config.toml
model = "sound classifier"
dataset = "single English command words and digits, spoken by a formant synthesiser in many voices"
noise_aug = 0.002
targets = ["intonation"]
num_classes = 4
arch = "convnext"
drop_path = 0.05
kernel_size = 5
optimizer = "soap"
beta1 = 0.95
eps = 1e-08
max_precond_dim = 1024
batch_size = 64
weight_decay = 0.05
Rows from block 2, named by matrix and row number. Rows with one number belong to one neuron. Each number is 500 + 50 x the weight over the matrix's rms, rounded and kept within 0 to 999. All counts start at 0. Numbers have three digits each.
# fc1: MLP up (model.blocks.2.mlp.fc1.weight, 576x192), inputs 0-47
# fc2: MLP down (model.blocks.2.mlp.fc2.weight, 192x576, transposed), outputs 0-47
fc1.150:483586508492334579520474523485487487481535391542496427487453584466466573573550534476542520494468480636554548439465393486522444475534502500514520
fc1.151:471490493493495455468518538440481390508454525420570584594552568552488720519409539442552524460492459525598494466549573487369550417389591473425556
fc1.152:529464451499504592641549446547514461579475573471569563599470432616431532565511453502420442548592466487447565520579509488586484494421406442404531
fc1.153:534491463452445493523551539476449514481508507485525505527492490452518548523451542509470551497490460458514414533508500520501521540496536446452464
fc1.154:378521357473384468519503563493473559437418403504625522464520495372513607600382476451547517390417495507478541527474508562400481575455430480498520
fc1.155:469566428358592462489475515505535389419684534561503563525512542655422512409587435530537466636692545508466487584451530582499551491431495541495479
fc1.156:515519412495669467524520490480395495523428539482515611559421552556579521461534541451457412541460489528579552559479480519436494580483466500504486
fc1.157:519515524516551480552537518453560519504625478542514502565532495521564468509472543505430547497561539467436441452599506516494473492411452497505522
fc1.158:469525520485628527422577509462525498467473531429505515608438533453487517502556462549600417484561525548524433510437503496394593474461439496415446
fc1.159:475553511433389442462444481476462499410497393445545457415577413473539529425475383522467450533517452490534443549467432464506558497449530350530558
fc1.160:419451605582555480512484500484605595595497544574377439558546474434455639483522427536496562626541509751507470578521483535555560380466482436464461
fc1.161:512508505460481481519497499507512488523504515503473507541526499474558507489504446558554466470569472481495488458505483506497486492437504499472536
fc1.162:510491465462494523489503491510492511500482524505504501501500486499480495520534504501521517505505523529497488522480494493482502462509508495504492
fc1.163:483524420442441515532534480555639468508481392561572580433491555557443533493526553580430477541468515487498528499464482519449430447546481471554427
fc1.164:482524479462497491508505504478509462488489525483478499525470508504503499456487501519483468511530490520535481527509474540490528499470477512488527
fc1.165:496586426458561524512469540426502451349543562524630388386602433464623442467528503583567511524446514593459522486537526574514539387400519408500512
fc1.166:439527465449537509462556568500564508425542521478480464484506466447476519532547547560570431395488452526540459495398582396596589490538478493494483
fc1.167:422509429414497463560492520496475503323563634502536541530494500334494481427452398427511613371632467492480370471515531543602618459385435576532530
fc1.168:477583528504450504532472507446505592554511485553557525514509493518507438564595472496461518523541505480505549572439467461487477549509459506518461
fc1.169:516581482457549471542591494502506539414450582386471556546449413472476548532489421574516522537468574577612530539462473563359493420490483472541646
fc1.170:465508443470593551532568559507548494488533529501314553504391476450523563603456365500450599536472571545407450479593554490541503463531481467599434
fc1.172:473528518464460565553540450459459489595492476545593440529463537501536471472548413480550555508509526506513472383485485457508495432532517465491449
fc1.173:452449525452502490545542463452562571487532540488552539507505497529456481490500488487507482524503514551483507536508552497494537492511501479458472
fc1.174:489503508489497498511481505498491503503489507505504499520503507511497475506499510485511490496497497511514490494503494504492490499499491485488507
fc1.175:552427418452487522522587613310519557493449457361452396581495436444493448451551545596485480632606441516432486595551390566550541466316457495532395
fc1.176:492583481478392480496481466640558499631569495506416451526379430381527536465506448489563470504542560504490411497422540527589560543508447541483520
fc1.177:477499435414419438557534554519543493493575472446494515552531443474598468516543546496527530489503522530580503530518588471484578514495570461429504
fc1.178:481489581449569450500557465520561410508439397601537545478500520499549496467488448491545475515559450532489502489605542521531510481487589482507482
fc1.179:539457423452503522530472515472501561465517458479486524545499486522454516551522537498475436473549517540502543519451482469466525518444486518486532
fc1.180:500499490474490505500504489495499500494506513491511506512485494492496505516486482492510488498510512506504493504505498500490501498497509505505488
fc1.181:478533505480442507503487476445519479564530474507497465472451511462549485470505501456532493516493483555441437482532551502526493526549531416493520
fc1.182:536487535396586411484526461440439491443540514474526491525643502514461537472437474512416551585587470569603455414474474533479479598408425389524526
fc1.183:461524491443490514567578474570544460492551470523467515565535567485443479422526531448558539495480442567504529587419474514509532419423398496607589
fc1.184:557529491551487473551477495470543543647499466556565464540400402495474530381528434394541544471576442620376417569504532553627523592565515397452370
fc1.185:525501478483510501504481463498492482492519581507479499530482493505479526477509459486523528488545516514501466518519492505566560508462488513509515
fc1.186:513495490480502516495496522495494506491482495510498500501484485503481488498490470501498509497506501492508461490503490510512496498491494498515525
fc1.187:512502491457493501511513513499489507501525521510508502523506503498539504505491467504507500481528505524508469473506523505513493527470501492526487
fc1.188:597537494475428520536358513428553441412447484553602467566589449441539488474615513518384450516583514609616557549484439540534596546493414464552482
fc1.189:494504516473500521500452500459530555505489489518505469490478509503479524498518481506509524511516473513508514522513466494513507565488473496506468
fc1.190:556510487521468566447507429439493479545461524562594495464592506519490454476330540537455484463530534534566553433477499590384436522488503541485622
fc1.191:470530464461561534502523521473479496450535520508540526480538482472472510504491473539493441508569535548505463586530494605555494471483564482454494
fc1.192:479480480535475464480516465613450440576475405485500504446500453520463455507392423413492518554543519487492535644504397563515528464399531555455513
fc1.193:567469457506688475593554512475424501558491560512540476629427412589502492558534448360568486464451455497462490612462527506503423465308437447417430
fc1.194:494497496491502503503500496493498504497500501507505493505500508498500505502503493496505504498513495500493501499482501503501494499498499498508501
fc1.195:447454445416449452542597569633523569675388497491526553604381475431457548509500433482578430486572497580546365478621533556622457427644526321477511
fc1.196:503500500502496498501502501502501499501503503500497497499497501497498494498500500499502501501502500504500502500500500502500500498497501496504494
fc1.198:484537414362457562546549485501563566485385466454494486633412414475456479518514525538485582512521601515444553596560321490463541508494471525559583
fc1.199:608500527438503437587567520529448528361415605487526611489523394547480506482522450405450505502505499502579515525559448451471529535478457478562489
fc1.200:497501492498501498505501500493493504504503499494497506507501501499502502498505496496501503497507502504500501500496499499509498504504496498507500
fc1.201:548550513505491485496508526520526485505526473479503518511453524492477527482508454498509535482545489541535442483472533500551545503519497492512547
fc1.202:530505463431461418474444554427508445450529503536531523443623579433570443534504384570588486603521492501456553481540423572207543629446503592538491
fc1.203:482536559478569484623524398526416505553645612408407487506569501540544500525563472414538426561573519386477464565521621594597581559435598409440489
fc1.204:424458457488515448546545486559464551558523422439381553581546515388467620576564559463649304418489433575643577367426684502542522416381471512573404
fc1.206:491496458472467467496513503497513518519492497485509488518501501495502460512488471484500505494525509531536475476494511486499510511482514493530479
fc1.207:495419466478631510540533522399487467491511497473462450559457535448511460444517529454485614549540479618547547576498564385464452445502441382513532
fc1.208:415428543366473459503468548466474550646547578561500461605489466527522498460469282471528468549571516529410471537263398525392543465437520517453473
fc1.209:518517314520546523629578571524549435439454479445487400528480511627485479522537384612421561539515503505479403398443491506460480377436393412522542
fc1.210:472503481463456518515541465440501517533496487495487526573476525451519493481550447500453488471517495528480499519517519546494557505505471500519520
fc1.211:468525442371420486632495490465529484619625534386513399435610510354465371524432489475471557480548449555473518460465599514440488466553450528489399
fc1.212:519517484468484489450529525493525484477496539497481516590522473483487491529537514535494497494487511533531524518444532558494550460444500475525497
fc1.213:490482504418469567511509464444536467488447587466489522540525519459526519488545518482503540495553486526545512499457476530502475569467514543514497
fc1.214:505512521474510509505474494504504473482507515499506501518505495494503522513507488485509493499498510523502492515523481518494508494508529515508523
fc1.215:451562471454474526481540470459581486409478495550482518506554518411553458526438486575549529560527509437507545588533440505413525390497500514496543
fc1.216:479528445424521518455470461466547492469431600509454525565490464514423499562553476536507406489494624538541488457472399441522540500569457550539548
fc1.217:478619533414523467460448510581463577575504559515461515500577520514576550485466475442506474515564558472425533477432506429568490507552573509611495
fc1.218:384459380429418512495493484512479527519396573626460410404417529489570540543568462566612419633492569665477498516375566507549549501427441492550490
fc1.219:494519571448548458546562495480440513623523455506466536501463588416501519539379513429434571464461565450472435522634410591523537541450559433555589
fc1.220:530471551492470557511556499539475481529528506491482457477452568481526559441447449542500469559526542507507518470433510421508560545448538479521493
fc1.221:590445572508537512582499467466351493466570462468481576590504481459424464504534503500468468477521497552473534478503504541441572572477471505546492
fc1.222:464402487430521537549472416413539421422588494516520363514596500455428298542447424476446428503495341568549466363570702494612555515514456531577509
fc1.223:524556489550473536450615457438541500653447328509414533571446561404459470567513537494576708534569462582502423456502523500578505473460460415508522
fc1.224:481479553485546528518427471440515437391509460446486474502562473522474449549447490542485498554473494487480416548394440535496540426609422552492586
fc1.225:653499466504570495500612637528542524501365449559488502572483485564463573634522556565665439446637574669495534535490532600550494597501499389621497
fc1.226:506543477423433542460512515520452566496583508513528604574472468473532557506520506529530530424489527478538509586458499482361579475532478421374539
fc1.227:597497301481513448568633423422469556414407539555566539593526544515529531432465541421510580477429486475616484519412573505597514419471387618566541
fc1.228:486479545439616505468466480425487510501427560507511547422491533457435615524403496460566513549531467503439485500508708411449576568471481455492520
fc1.229:490483482474530475515450477501491550446512564495497556519452504495451452539524494489524524465524501622530527543580518573581562477510447524512446
fc1.230:471434463512624474464514534477529454621511462522548577486452492476536379466423458422475529528536389512469528385536726481613447585533491458551502
fc1.231:484526414488556489526439532476537494542532593614501473475432454420545489527489451591485465464530489482461523525532464498521511487455548528518565
fc1.232:474522459520414462612539593616513520589517482447557521505553443495490481580492534494464566525552481426510477416554559483462560367496469486599530
fc1.233:506496493490495489506501505496500501498507500493511510515507503486500504507488491501506485511503502490514491497500504508489503505495498484506502
fc1.235:556458458490636468550492532529522557494433562546480478587451491494486477502573495556544553525567551469534426556515550573542488508528470466497496
fc1.236:441537522443439487568557517518501574512487534486527549579608480593544533534526424499491542548599469475658503533492439549438434525556491538458518
fc1.237:503499501494499501501501498494497506503498505504500509502495499504501499506504497502502499497508495502497498494498500502498501503500508500497505
fc1.238:476464320581442509663436518503572527456374562640574587451487465389448416510475560477441477594610462566461570516632412423594668434494548575550424
fc1.239:456532501505536476505443480543412589554498478559500456494480387550507452422581593494511518464566495560494556435504476632467490545502476574477534
fc1.240:472583461547571484503525495453468477423415536326523495569518511538506362472541471366468477506441650491564422452569465508435597559363564420468561
fc1.241:524499474393525462532478526397499523606461468521427485557405542535496569445491462495638525553500447596569498511506448518494610487554582439483496
fc1.242:544558482420515540508503520479541506449561547480459506536527538529511434479482512450539493528521486575570507513548500580549580544515507455550564
fc1.243:466554494515440560548508483471606481473456560467499421541528511444576487441513402466485415556614528415569505480520529579549542584570472534516538
fc1.244:570479499392441524560416421525471502661534478494580482487437512533589508589545516521478570493529402593378514405451525515547527628541586562592397
fc1.245:535474469403501482523541538477471479482481506536504489540523494497472457547565485500467514515542511504498475515515451577523545499479476518529456
fc1.246:480500522468560531537530477430457444578504536470477459562448528506466540487532450548524471457531489473522473539477530490498538510488464477465451
fc1.247:485484523437568501508572547537515444391440584516537590592629432639530465544484572334488478470560576479450354503562431460493581554506417446549543
fc1.248:555632595414578498474477493511561466357571473398514558578430498399572605490567568478476499405573587506525534587501602489598496464485488532522405
fc1.249:491502477449512496483503503451467475434464548508534468481544465442584515498499438508525516504525529501515477470466472473539496474512453523517413
fc1.250:504506501492519499498488497499504489496485506499491490500513502510499498498517497512489502509493520505511515500500481514503504522505510510493500
fc1.251:487531424465595502452582478451530420472522486496528462563538503489472496477433414439531464510585510479540485539437485490505575524485541471450506
fc1.253:442675510373402499400423522505386415545563561423539552559537429536393646602442437432500508462501485575521577481320560462495562530406557527499410
fc1.254:467556475345333658518510560508412479405432444610481472486455543398528539544535575475451527601586528589513522489552472563396471473475618510523498
fc1.255:530508487481499479518489491529533521521476522508434473541448514494512543546536488515548515499579496550512490500484537506463535522475501485579515
fc1.256:529466565446456501514576500485519400554406424479472498540499506455461485501571448529539474469480510525431519481525446477479606463426499512536522
fc1.257:569407405397438472493498530691439479414505422498496406591490499507474502424452547412599541482486444317499512617382469559400567536407493509500509
fc1.258:491567564479474455490542470473514514554549565480519431529516513524458531520517462416411602544561376515555501463469496521500548554445423469501470
fc1.259:506483499467492509504488493491520477515522523500477472500492489459505486501505462494508505496532483492513513503501503502499479525469496492526503
fc1.260:565492359446557510524463493507501438497513610497451523599471506426518623515497501439570568536496507538577557516440438460544457592473485434555430
fc1.261:528443556537405449532512675491554522468502413518516616465559493495577471446444538508550474539536463516414434564493585461539476381599435385476498
fc1.262:533593534519354524543526473460525496453415536458476567455459479456459479518515472418528574547513483501448437471446544495459503502515485497518487
fc1.263:552524519491610518514555496518525508504517506519542532590464531538453515470527510468432453509481536534584442549563433493562599455498420528547559
fc1.264:501450502488483512501477515468503496486447514485498506527503510496508479491500471464463516512527523528503520501495534497487488499504516522500518
fc1.266:493477497381466543593639527526509558472492559543527469634519436495561441458477446515554524493581506453461489380487442515429486422447439434452437
fc1.267:452427466442518427532604431432567504498490380529515442558516501467572500598500573428506528549518456511497466383504585556539477518476531480462412
fc1.268:461539607537729518455562516472550438504499555506570551537679570512384568505589460393518497450553535526397523476535600555372503489400444508405460
fc1.269:518480494475527474511498516486484442491551528540502519581490513519536447461472515497522488508521465463483456475542502501495516471466499516508464
fc1.270:498455464515511524479475546516475494450409542571522452543435519513480472462450528532513460542504529584538476483474535465582528491473535491518486
fc1.271:514567315526497486568607439548529346543356544452544526533446429564481389559520478507577527533457410540658423414529334451480495516522382531522486
fc1.272:582600470457560558516507685590515470478594524414495636530547485501515518510625495442579617518540562414616580472616367494470614533519504500584565
fc1.273:468521383485440458482425429469527479476496457441515454513425518506501527490505497527474536491509463496494546442477518472520520462465528472515532
fc1.274:553446497478493587527459445481500497517500523505462594548593582496570486575401408487451419533549535423693505367468530486594527406363444514512565
fc1.275:613488498452519450583542576549511434570515587595570577548580518559615502473562462500519565509464562480561345448453526638612542440399435480557369
fc1.276:483546382438500503567481504535539505556509514502510490610559459495491471556444516503435440383609583537460528519483488482498521516502447531533439
fc1.277:493498512467484491502497512500518519493515522494498478526494499500532482508503469495479496497501502526500483528508490495510491529480488531496526
fc1.278:435510541374583476529454561571422475508424419453480507518444453558478522573453421548438445502444389439597370568426676590438568459527561462553473
fc2.150:548508475405339404494586536503455426491531454484496541524510483427483497395504544474516529483559472544540366553483446517540475450546413525512507
fc2.151:493470482420634518477432455451527456542464435653501496479384401416473428529396545385455464492525473560541424425523565401450603497614518510304545
fc2.152:566425551677414556488462502563516649393496480407413358404471599430465525496548497493441396597568416516530527447488589616484479454413656413471467
fc2.153:446506474509428520473533533452471517441471447550482437479516466533466545544477546521459493525583504495496465503438525431531525455509489526579519
fc2.154:446488452571500593583502557523619586455491595531575463585489531431546527462484558475426630391544553523521393452429442432479501581436403418409505
fc2.155:571438587553499392561440437480531511512487399519530562599526476470514615538450548490500389505535512515458486599557583466516483420499475469473573
fc2.156:455457471607604555596503512518480511466513555516489569445452407632577512594550549560522468457523433533486466473532457439472454523505459442458555
fc2.157:446451538500514498525475547476488515581518530525535607449553583515472417480483512509473435413483444523562589487466565517550474531550396510420610
fc2.158:439513467525437552418505592518479590623470472489608471503546483595477473502494493568633518542471543506529461415549549441535454504495519527458699
fc2.159:520578446343410588524378564407575504489591500405352608444492484529495395522469527508546419395569315406455515506567439472539564555505475427474464
fc2.160:466455472468425548443567674555437453528505482474449508486604428532441657534401618397454555583556546463433504528451463387492481562516592501608443
fc2.161:501500486472508523526469473512472466484465500482520479494518530480498512516435511463499532495571511521532541487496497526503506498482562505479507
fc2.162:497507504500517501505501469506518508508499491492517476496482510506494498506490488478484488498503511491490504499503510515502506501507490494513482
fc2.163:506515507454559517496474505484481481470493483493497422578554428545520426495372466539484478536477552516554451437461427469481518519513547475462401
fc2.164:491551514513460544465495480535525501541471546470508496490465479460512526527518520483467486513519492502486463509486518517501530493510568505495509
fc2.165:465561461504543521383497548516472487357539573570632527571478485488432420422529542470446496585503502464445498438654636497463545473466535487479530
fc2.166:513471493454503460585535541511459504490503476479477529571560504572563484418480579425485523453611477460507520333497565530546562494498510594527390
fc2.167:456374441358465380557498450505430493300481433465594463390547484637524538451445514522551508590515589481364536462465284507636588533616405414430463
fc2.168:515436424500484522542554540571472496488506455564518497418586444482496518511484476448522455560466422449427542488530448412472530572528478445489551
fc2.169:498502463588389467462416546506550528585485437472480593514464552519471471469513523474552482483426525514520421386481437481532459387585429441399621
fc2.170:526493451603535542445499596500527512475605495512476609541356509498470471500532636509529525496567557487500463527379481478515481526534503524459648
fc2.172:423520416497542485456497571509459521428462494515455482442570427451507443506555547527555513567476619452543575501558460448550456458603398490471600
fc2.173:444491478436504456447486524476507489409560488470486501495508544522504575455559596513474485488486553449433467548491513521541495492486564448470526
fc2.174:487524492524520527520508509506481479469485491504506489489500483455507492513481481497517498510496495495502476487493491491496510491474498500504509
fc2.175:548447408488543600567561593449506518405493479663621523488328551520442569394503442579456575533490435469516537360401447615517542376574348485503558
fc2.176:430455531461468506498432499491433493551418482529432654539421533420452556432479616433466454557557555465581616519470437385392487546506493406532641
fc2.177:485443514522487590551553499506492439492561525494431393394463430502436614459509522575528484592560548326406511574490407576507519547463493436408499
fc2.178:582497477555571577485486489462513515557486524566523574527613521546465549598534517503486551516476522476495447522511450479507442515472502537445536
fc2.179:475504507493486462510504465464497487445473520515477541420519465482477459478482468521484477520468457487502534488505575458494481507416498455505476
fc2.180:490497497518503495509496498491500499491506498500508500512488492487507517507483507494505500516495496505505496506497531503505495501496506502512494
fc2.181:487508512506481440473503526510524517474472476486496473471484514523504521530487526507488500498453479469468466494503540516525547501499535495485535
fc2.182:546588632476540535509482430439342467504513442504607449494514551587535461539443541445500526453381446526519424554532531571507529493454434634553472
fc2.183:521537503451508512454535528474483503444497497527382475460421484571482479404582536575536470543515476467539483506502560453463535465447526471584575
fc2.184:456488484334459536448733553471475627504520469446550406402624516485607539485522584509435579493441562454587518449531408588421354450500567551499506
fc2.185:467503512521485499471493495468519466494502418472519493475532495498482486507509457474464520489504475539471507470520464496550483518494547521472555
fc2.186:519506508478495500496470507492506502512485492517511534496499507503489493515517502521506485500504505495501500500495507512506490488507495502505503
fc2.187:460500503493496510499482496508484479509481513482544494519500485467486507479454516496535507527504512485489518502471517514531520537519505498463549
fc2.188:514540465593437632528663344286501543505512439566448417407485567508472529378499517334474501607536574650530469561560429624478451412428530519430430
fc2.189:494491491527476525476478505482493438489512490514476546486495502496506525526500486524521528461492502506501445519516504482488486524457520485526460
fc2.190:501556484450468550466490511529568514491575537447430501470424424635542361477511498485455517498596604609619420337463459583388560532414579472506379
fc2.191:553462506523466461479503504531505465555490459445462548532508450522484541453518475515543475442507474506484530548521591504513530555395485515535515
fc2.192:490565561623438479490542481481494499562496588541405544575454540405522532466528484544503423498464525598501432503556462574515465504489416528483564
fc2.193:416459492682439537551515470440644495584444639607591455469451529567459517478544464593578488562506448415558501539519502522505544466319491477328444
fc2.194:499500500506495497502497487504501504489500497505494504508499506500505503497497486509504501498500501505499502498501489508507482498496497490490507
fc2.195:393595471552553615357610566406412522512529530439417504533479582469507498480523470487633529445466458490538492491529579501522431520547466525538508
fc2.196:502500497496504494499498497495498506498495502498503497504497500508500502497503499499500496505506504495508490501498498491504498502500500499500501
fc2.198:444433532524435455532451489613517487511494514536563405467506496616489432510448564535498489551459541370516486454499342517535565476563597472514440
fc2.199:524453510542436378457486361532483475497538507488453372481492513478443482433479482425501477551489510492500466469572466497577515466509562512508523
fc2.200:499501502506502506505493491497507505492497495501505499502504501496500506501506505501498495506501503499500495498496503501499497500498500504494494
fc2.201:553488527539481528534496488536484508462459523484492522496470496550551467466482537491517493477513476496492496515485527539539528506479441558496527
fc2.202:522502454449484637520535606520534628480464395622407509539353354515499438481543540481522408506544468513413478567522589519516462566558490425496586
fc2.203:429568471488532622466497549404487488501481542419643422471516523399479553448576594545327358513479476428566508527531556494348644535505453426542514
fc2.204:562539498514554460541574514429425520480438624470719597533564503519475553432642534374346664601645552502559377565548493467446475506588576505421639
fc2.206:503470467481476476443532491487499494478512522493512478509486508505502484476509508507501477493494544471478544529511494491505486491501537491486502
fc2.207:598461378496474531405529524505529537437473426562514464462377481604413433508459497529636514522494446636534442559546602521451560524469478459564455
fc2.208:449557511511490457490558411601458538593438420413624502495523535473497509560445546568397459538516572522505602443544449494541450554508499400532460
fc2.209:492486641496483693510486486483395551480435466510480676552424543558572356473585437418421572484454547696406548498584529551619531445507519539517360
fc2.210:521545471534478625471501415435534504468547504534472489455525428552525418486532481451503486481484517496514510431466551493487559519485511492484498
fc2.211:452500530469440543569574439395514492488453458481468379403513422528421603444526420436533648519445532481333571605466459457550541548444337600461572
fc2.212:521506507403497431433466497516497512476495507518516489499481513472452460515513499498529543521475445495450536430510490509469450500490506456510474
fc2.213:485491500532495519543456613483491562480487489491418552470530530408490507511528494534502513508501513488409482496505493455537464497501489453491567
fc2.214:508511479467494509481505484531468473518514512524499475508496499503503482489494503510490505508489479511506481504494520507521487505491506505482492
fc2.215:487537524482543424432461626494514416507464505501515438510625566511515539518498499476462492461535473462523471530530516524488447542509567485430415
fc2.216:550518517533512420479475506545446423566470526424487518543478557462505520503425534459429499435521520546606456491530390480468562494452515508538559
fc2.217:500453478566465356396476460505521467446501422452367437452537500422528486419444477560486509510509535620556445452395466449492515461436488509441609
fc2.218:576431434467462414483480527541454471459401501512434406513444356436448463487428455502549512573517520451646406561517566324536514530466454571552370
fc2.219:436569597431533452401565535554471492513458570413477535385477495448529533592451556547473431466537495539445520452472498553448516463525417523477499
fc2.220:530441563470486436512520559427522508481432518484510554534512504579436468546532537428500537488447572513521481517559497474495551496477544532517622
fc2.221:531482477453571501550477555573494476509452549561461413528500493489530487555401501567466477533596584459520535500510538506498475483489535499436446
fc2.222:616525454353468392501503369503593456480468556435602548591509539559485536616468474508482677502524540503484628558425582402511557460570464539478577
fc2.223:540557452569417530479545532618485504361451481469361583491466585566454495462452461415490474533504451520453492495483464582424519593494463473425409
fc2.224:526494497423615408477508575523527430558453468516482423467495495538504399585502543489545525501545469534481525488472480585516467497552486556441500
fc2.225:486590502590453522440454677630418530668578459581449413568552466574410567499611561544512487618451508561541376461527460672592504494557425576548503
fc2.226:509468460509581424462572467432465591459495485430511616474445443470543465488526428477458557473487433449549515381479485543487438518493445494512543
fc2.227:481423560541459469526309409468456553531516443599651593545472524527444577585578409289391569434453554513412548579622416419577614508588409602403630
fc2.228:595449484737552542511458479587517430532573516458557537503539536485572475492470522532489512498519583439435480530458662466558541476461500387449419
fc2.229:588557544415494432452578588568494451480522409536506518547560534426480534424487512479457534522451583479441560413506465485504470514510565506557539
fc2.230:618490536505546390447497329489574385595464562427611520571477528545451600596478495493480567399420496556441552569436593485558407414565498456466659
fc2.231:562459476448465439518474555557477516553452477461440496537491445547506496521515483569514522497478457469540483421475470412447453507568480513467498
fc2.232:481507512498458532559464618504489524509484495564531389461592415499487537414531462465414502573588506506433523501497441503506493571494505474497341
fc2.233:509510503488524491472499495482496505499495505486491510496489509511507503500505494507503510511507509511506468491496479491509504515505490520502503
fc2.235:437543465508497588438485429513416505493461517512460518558410525450499591456481515507494453438479581501536459589569521453463402433424544539470432
fc2.236:420541457397506486472415525428647545481439416625482474502417623344532500451538420549378448631515433667578484538525541529454598553573345639512473
fc2.237:504503503502496505499504503498510500500492496493493505496499493495505502500500502501500498495496500507504501504501510502497491503501501501496502
fc2.238:411490472260471459501560523561461438413443525537619426472465539455599568476470616487543486483474471396510490444552355490579444427434501507476441
fc2.239:506506529563487462521556329568465359512630522533574509509476536472479487484431536420507517532497499664546413502516431505495518497531403623388451
fc2.240:536420386425435626406468478492501462410489513546533589478424491520392628578511629552501571506567479464528542492501552572476509418506589478515618
fc2.241:453522513467559476527511506490396502494474554486517549523556529612480507465552457385561477579536416477550536478468530525495570573484472495440480
fc2.242:469536482548589536524462532450506459531464481474529634488493518513498368506553445413419459531453444529483423548517460512469524460520467406468470
fc2.243:527449487452571411437499588511469549440547514477604518479507449406520490507490611466555457393364396481608648432500471621462539466585498465559418
fc2.244:476575489408484484478525515499539439524534645539510434351505545596432402531393476453484471506463432525536401584449441508435542498553549528506313
fc2.245:468441452481507524504512491489524499526498514479480449471486526458535531544544491518549426516532483550444517498488534493500489465483503507513569
fc2.246:438567507560542530515496490502496546475553440462537500533509521468448488508515568457424499553470512547453585518491478466505522437509471517536587
fc2.247:457520486499378534498511578510453502611529365558608475603454466560519517615479638617565407508615447525438550545537594495371503567533612529592594
fc2.248:573470446499462564477501512487474536537504480577617540665481389480452551495543437465517498518429501325587481444533496487338515494583556479546551
fc2.249:500502479510500406434500536536490423477446472494510541539610539491492537486553526517432419504431540574533475463533550511451521450513476512549501
fc2.250:518489515526496496502480489507508498502502491491488501517503492516506492501493507504510496501509510499507503518506524487498501494489496490499501
fc2.251:474525556510467486478522594472497490439488466552431534502552444609471518513492467472426426480494521487500515508528510536512469510506468561542495
fc2.253:489494616402561339483489561495540412447480669575566410501410533550486591384509493474495408532556469493439530410597544538553607487530542655539660
fc2.254:536548442361426499542545473438571529577488579609492462520531522539379493425449546633517482606468430491458425494537502477446500497628456478460616
fc2.255:474442443496526548452511586482513485469543548468454464473482499444507525478491460464475534473520541468439473486519513547494534572507486491537518
fc2.256:527433468464482543497476487466537483571544451537591542534507414528425453497424546478559458508564470471514496595534530527470613486568498491517493
fc2.257:407501572536451473491547544469560581544515519433492549484504531419527557491666484596424391465479493357401425487579518585549535543452559492586587
fc2.258:548548547445519534519532420450508512453510452480593526515488515500503515546454506511477561529507493554488471577444494550498502477544530566479514
fc2.259:500496485541511479493498496521499483478505503519514514515506508511491504502495511496510493501493504516488493499513497486496499511520482499481514
fc2.260:518491445472443582489482462483567624405508478576467591480472425526473404447550505451515458519467552562541450537435612516519515418610468550491382
fc2.261:556553497583452347436505578494565413531454494523428373425547473448580474476441494481540533449424460514532488494468532526502523526592481469408707
fc2.262:490463532504454514494540520526462497558567527513458415445520581482488449429543484483533489532508572560454514516581455539483458501529474517466527
fc2.263:544437441484469528473460438459463480564540439550603484368452545521586517501423482543511513508471525420473549556514475450490478510524528593596569
fc2.264:481511502489506491474487503527493505478490489523493489499492493525478530500547503528500500511466475532479505499506502490502515498507464497479541
fc2.266:496549415540433542542469509583434438476458414461549436444567514497449553499561544525510497608491461499506550495492528561502578491532407565393399
fc2.267:513554509503615490393427593473488461493496459544534495506527455507464487486567520470434473551478591586483489419458508500519465564490462517505512
fc2.268:537465419609556634410491448405490676442489451512565528478433371583464503550494459602462496390515577508508477469642460567446611582479507504490344
fc2.269:513502509503525410469481526465521505474480516494482485450519490476495473472510506469542491479502507518507489527504490539530563495487532500491538
fc2.270:521517504449502405465536575460512502418492490490593544500580507421539506482519498474523478497458551500480501430470540514477466464507497540551527
fc2.271:534408489460541541545393508486571539533514483502604559524599440603418495465499482392451666554536596576543491578480556391505531449495583489432625
fc2.272:608598487581483564509450489585424512421518517604571681373471617452520479587502510550476573504679445411481579558578471415521457442526289595349581
fc2.273:481489510511474521457524477539564512499538489482556465480413451508536514514549507438480471478501510533494454440495453459487459459466462522504477
fc2.274:528412558542482451564386562601482413471531509594593511387582502496470539517632378439512463621435586635429570526527534453484585433534477518453465
fc2.275:507465478485423449535450468562492417526517477542527420554522513593460645467657497569459363531490583528497671463332570641552647553439461624515527
fc2.276:404539456436453533499505466545495599524490452531511514467504468519444492477438484513529526432465566529489476474561545527496486506470547505426551
fc2.277:513495500523462478506513480498507498482507516490473490492493478534502498513479525488514478486496495495507498504499489474500482511483510454496513
fc2.278:447448450502411645536408597461504501379480496434430488527415483428576388475502461538497500424521549571444460520523468489496545431533441548510458